A small sound classifier, trained from scratch.
Training: adamw at rate 0.0044, held-out accuracy 100%.
Rows from block 4 of a small sound classifier, named by matrix and row number. Rows with one number belong to one channel. Each number is 500 + 40 x the weight over its row's rms, rounded and kept within 0 to 999. All counts start at 0. Numbers have three digits each.
Before each channel's rows are labels from the 100 clips, of 14976, where the channel reaches its highest value: "peak on" is the class under the peak; "strongest on" is what is common among them. Only what is clearly more common there than usual is listed. The data: drum patterns on synthesised drum kits. In brackets: how many of the 100.
# convs0: first width-5 conv (model.blocks.4.convs.0.weight, 288x288x5, each kernel summed), inputs 0-71
# convs1: second width-5 conv (model.blocks.4.convs.1.weight, 288x288x5, transposed, each kernel summed), outputs 0-71

peak on: rimshot (52)
strongest on: rimshot (77); march (30)
convs0.21:530528445491484550513523425500483563518577450527541446515470524487503521501471502540512515520485567522448484513450486502491463477470374518466521446501493551496516454461518543571477527488494425484479521509506464502505
convs1.21:471542477487437497541465471498382579544547515513473553498521465479496542535524531482485468479575561524526513525536537519553458435463425520513502461487471483512414437532485476469530486539481483514460585441511498505478

peak on: kick (75)
strongest on: rimshot (50); clipping (46); text has "clipped" (46); dembow (40)
convs0.172:452458504429522431479536502522501531478515543480494507490468517453546485458434479450489408422510487496517503449497427500527487481482490445516484517501428530413542510550432477448494521508442410476520523504497527479525
convs1.172:523482499543531436515478493511543546491492578514523514527530527545591483508590493493528524445485446511480517454515441504498535496490533414475553459552541475535578522500567510473495469495584458511525500506520497562473

peak on: kick (91)
strongest on: march (27)
convs0.154:431454462453484518434522513531486518469561461426428477448440475442484473443465521493451486472539473451508516477485493456542451508524492497517443518447461537465495522526449438458489516469459457445547515488432530499537
convs1.154:482531513502473512563406494512485549456494534481553474524531473495544551507528507524473512451489464542481496473524520494556447420453508521452517429510502498492539514473523504426486506517511481569518503488509484533467

peak on: clap (31)
strongest on: clap (56); bossa nova (41); tempo: 160 to 170 bpm (27)
convs0.105:525440472524473583528552481521477557537551413542542450533505513540424475488505498546548525568527508487433481445447520477418483452441456586435532498509539467536461502450529540497503511507494513539498536456504495498538
convs1.105:452503517480489556477514538528449550499524496469494559453526511479443497495452516564436418503551476455556528549521519506444472517480492515579456512454468590446465510504467446531554475501455542480488538494454514456553

peak on: kick (66)
strongest on: clipping (52); text has "clipped" (52); four on the floor (25); tempo: 80 to 90 bpm (25)
convs0.243:416461519422524437500531486517500522470523548487517503505469472441553517477432489457470422409536487498524484462512477516565489462490489468512509518504437547418525515575432472440489506514431431487511531490517520477518
convs1.243:527515501535501430499498475493541531482497589513533506530524485527595521512578481485508531465523455505466506453501468488537501490502481471463520491507529499526539517505555492465477453508578466528514551492507469568476

peak on: kick (65)
strongest on: thin (high-pass) (32); march (31); tempo: 120 to 130 bpm (26); tempo: 130 to 140 bpm (25)
convs0.245:455468497430546424450500487503543514485497500453468507475449494448511492449406465474467391482506461508506459431507425490522488468451501421458454509476443478399474506492422445469502500496431471486520492480471510441527
convs1.245:562488475550536466497474470462556485500418451470456505488507568559536438519526478509562503505400536565461495474472372474375537496540551437470504432541542460547605505491540526558487437475557464465514423474505473530474

peak on: kick (61)
strongest on: march (41); clipping (34); text has "clipped" (34)
convs0.108:462486502464453528414490535522468539475554470416396516448472520445464474453446523540439521506476530483500524468474485454508469499492496486529390495447458484451500536492428397454540569490446507483523487478385523458533
convs1.108:504541538523418506518482458482519550446531474446496503538512485537510568480512474482528504475405479553452468474525486492532423432479459519446452475464540439515572467508514502533477445470498475566539424433467452511493

peak on: rimshot (36)
strongest on: thin (high-pass) (37); clipping (27); text has "clipped" (27)
convs0.41:524505465496494539504527474541527580524574492503505487515495572491497478470485516515511522515455553521495492508433453468493429472503404487481484497484491493504527541523527492525511553476510398491541483544487503523555
convs1.41:481534485494437475520460463509401575512552544510495518501514431481526565497505517478487486477462531551503496500550497478549441434424415539474514442477479382501466443533520481449491456544490482527474536443516473494452

peak on: rimshot (39)
strongest on: rimshot (93); march (46)
convs0.260:443506500465513445490536509492509540423388546507513521486470466469549563503516520438429426445488460577496483501542525541496484458497501490427514484503483469445501492531470456501517462508505536483522491473520475480495
convs1.260:484542482454473433462491447425468481473502431460442498450490445437500541519432450461479475481483557515472451550501540501545472484516427505481487454487459428487429430507466475504454436464463519441446464503496452477489

peak on: snare (41); kick (28)
strongest on: march (40); bossa nova (29)
convs0.232:459482458448487509467508468492493530473540432460502460469441500450508472452437468487475456477486511468479481517454457454509453485488455484508493492491467551454493503498462473517479511472437409463498485480480500464523
convs1.232:480517471538501511594470469498478507523516548485514484530510517537506508467528538519503431470464533584498515444496503503541501469486549459493512453529494507503486521496563483475502484587515539530491583405532482496455

peak on: closed hi-hat (31)
strongest on: bossa nova (43); tempo: 130 to 140 bpm (39); pattern: half-time (31)
convs0.13:464502464459488495465480478508499540480530394506510478453464560484440481438450483502505486544517526491510517487448429453501470518460459484553488445486459527461447486465448496490486511501455492467488526477466526428497
convs1.13:555529550559464499513523491512567539510454487489469530526513549544460495484519541529552466480454543535497520461539473549484481559546510435491476477484502557543544533525519476594546385453523500540557466489463489491510

peak on: kick (45)
strongest on: clipping (63); text has "clipped" (63); clap (51); four on the floor (28)
convs0.49:408478526412515447511525505519500522470509566492527487526489468432579567506443509490475430416524486519511524481540516535585513472492498498515524525522429541412488520562423472440510506528452428504514523515537522458516
convs1.49:509532503494486400512521461491484551507531526498528509499524473514574569535536473489495503458561454521455494438510512496558474479537467502445512482474533467525513457560534492460463462501547492514506567466492450546504

peak on: clap (31)
strongest on: clap (49); clipping (26); text has "clipped" (26)
convs0.203:466547513486477561544537445496489570545519512543546455533511533456548597503504531593487529501497553559453485537516550546503480514506373520406544427535512550462498494550506499540519500553527476508527544540549465517541
convs1.203:507601489475417436505493460463443571511525477485502571485534427479516566521484485513454477465576548505468478525559522517540425481515401506438495463462480486493446427562494470529507449529473501508485537434496444490508

peak on: rimshot (78)
strongest on: rimshot (89); march (30)
convs0.36:500514448505510560495510425485465534476563476524538440493462494489538526502499496517472527471488551548454480542466520482521485482519364501466551454488492594488504464487528503514447519479505416456469510518531466525473
convs1.36:478535481467460479530429507521373577548583543512473556489522442491526570515518531495462472477596512517528509498555535522587473467479451527503510448492461526490396458539501469431512475538477479477454605472512504489471

peak on: kick (61)
strongest on: closed hi-hat (75); bossa nova (70)
convs0.230:538490461498506521469515442451492525507540414501477490478492576529429438473469446506547493552488528484453437481432439473427412483445410508481465449469496482500500479451513525530477478494507469486474508466462480480502
convs1.230:521508496537540539470498557526557493494456470459472513489514563546476445446501515511529465490454526499542530483485457492440496540535541484512447499505508609504601532530511499552547432471518524486525428481473523495516

peak on: closed hi-hat (37)
strongest on: bossa nova (48); tempo: 140 to 150 bpm (37)
convs0.89:465488494435492500480505478477483536500529430471463496490471564477451473451433458505496475526491523484492488476469433476501436475435432479499462459473455523443484482479451468503495509483463456490495513470454513427501
convs1.89:548551480558537496504494510517583526498474476477492493501495578564496502471524507549551446476433538540493550457500452484471491549567502482478489495494537534523581538534521503590507389480518576505556451449499451511544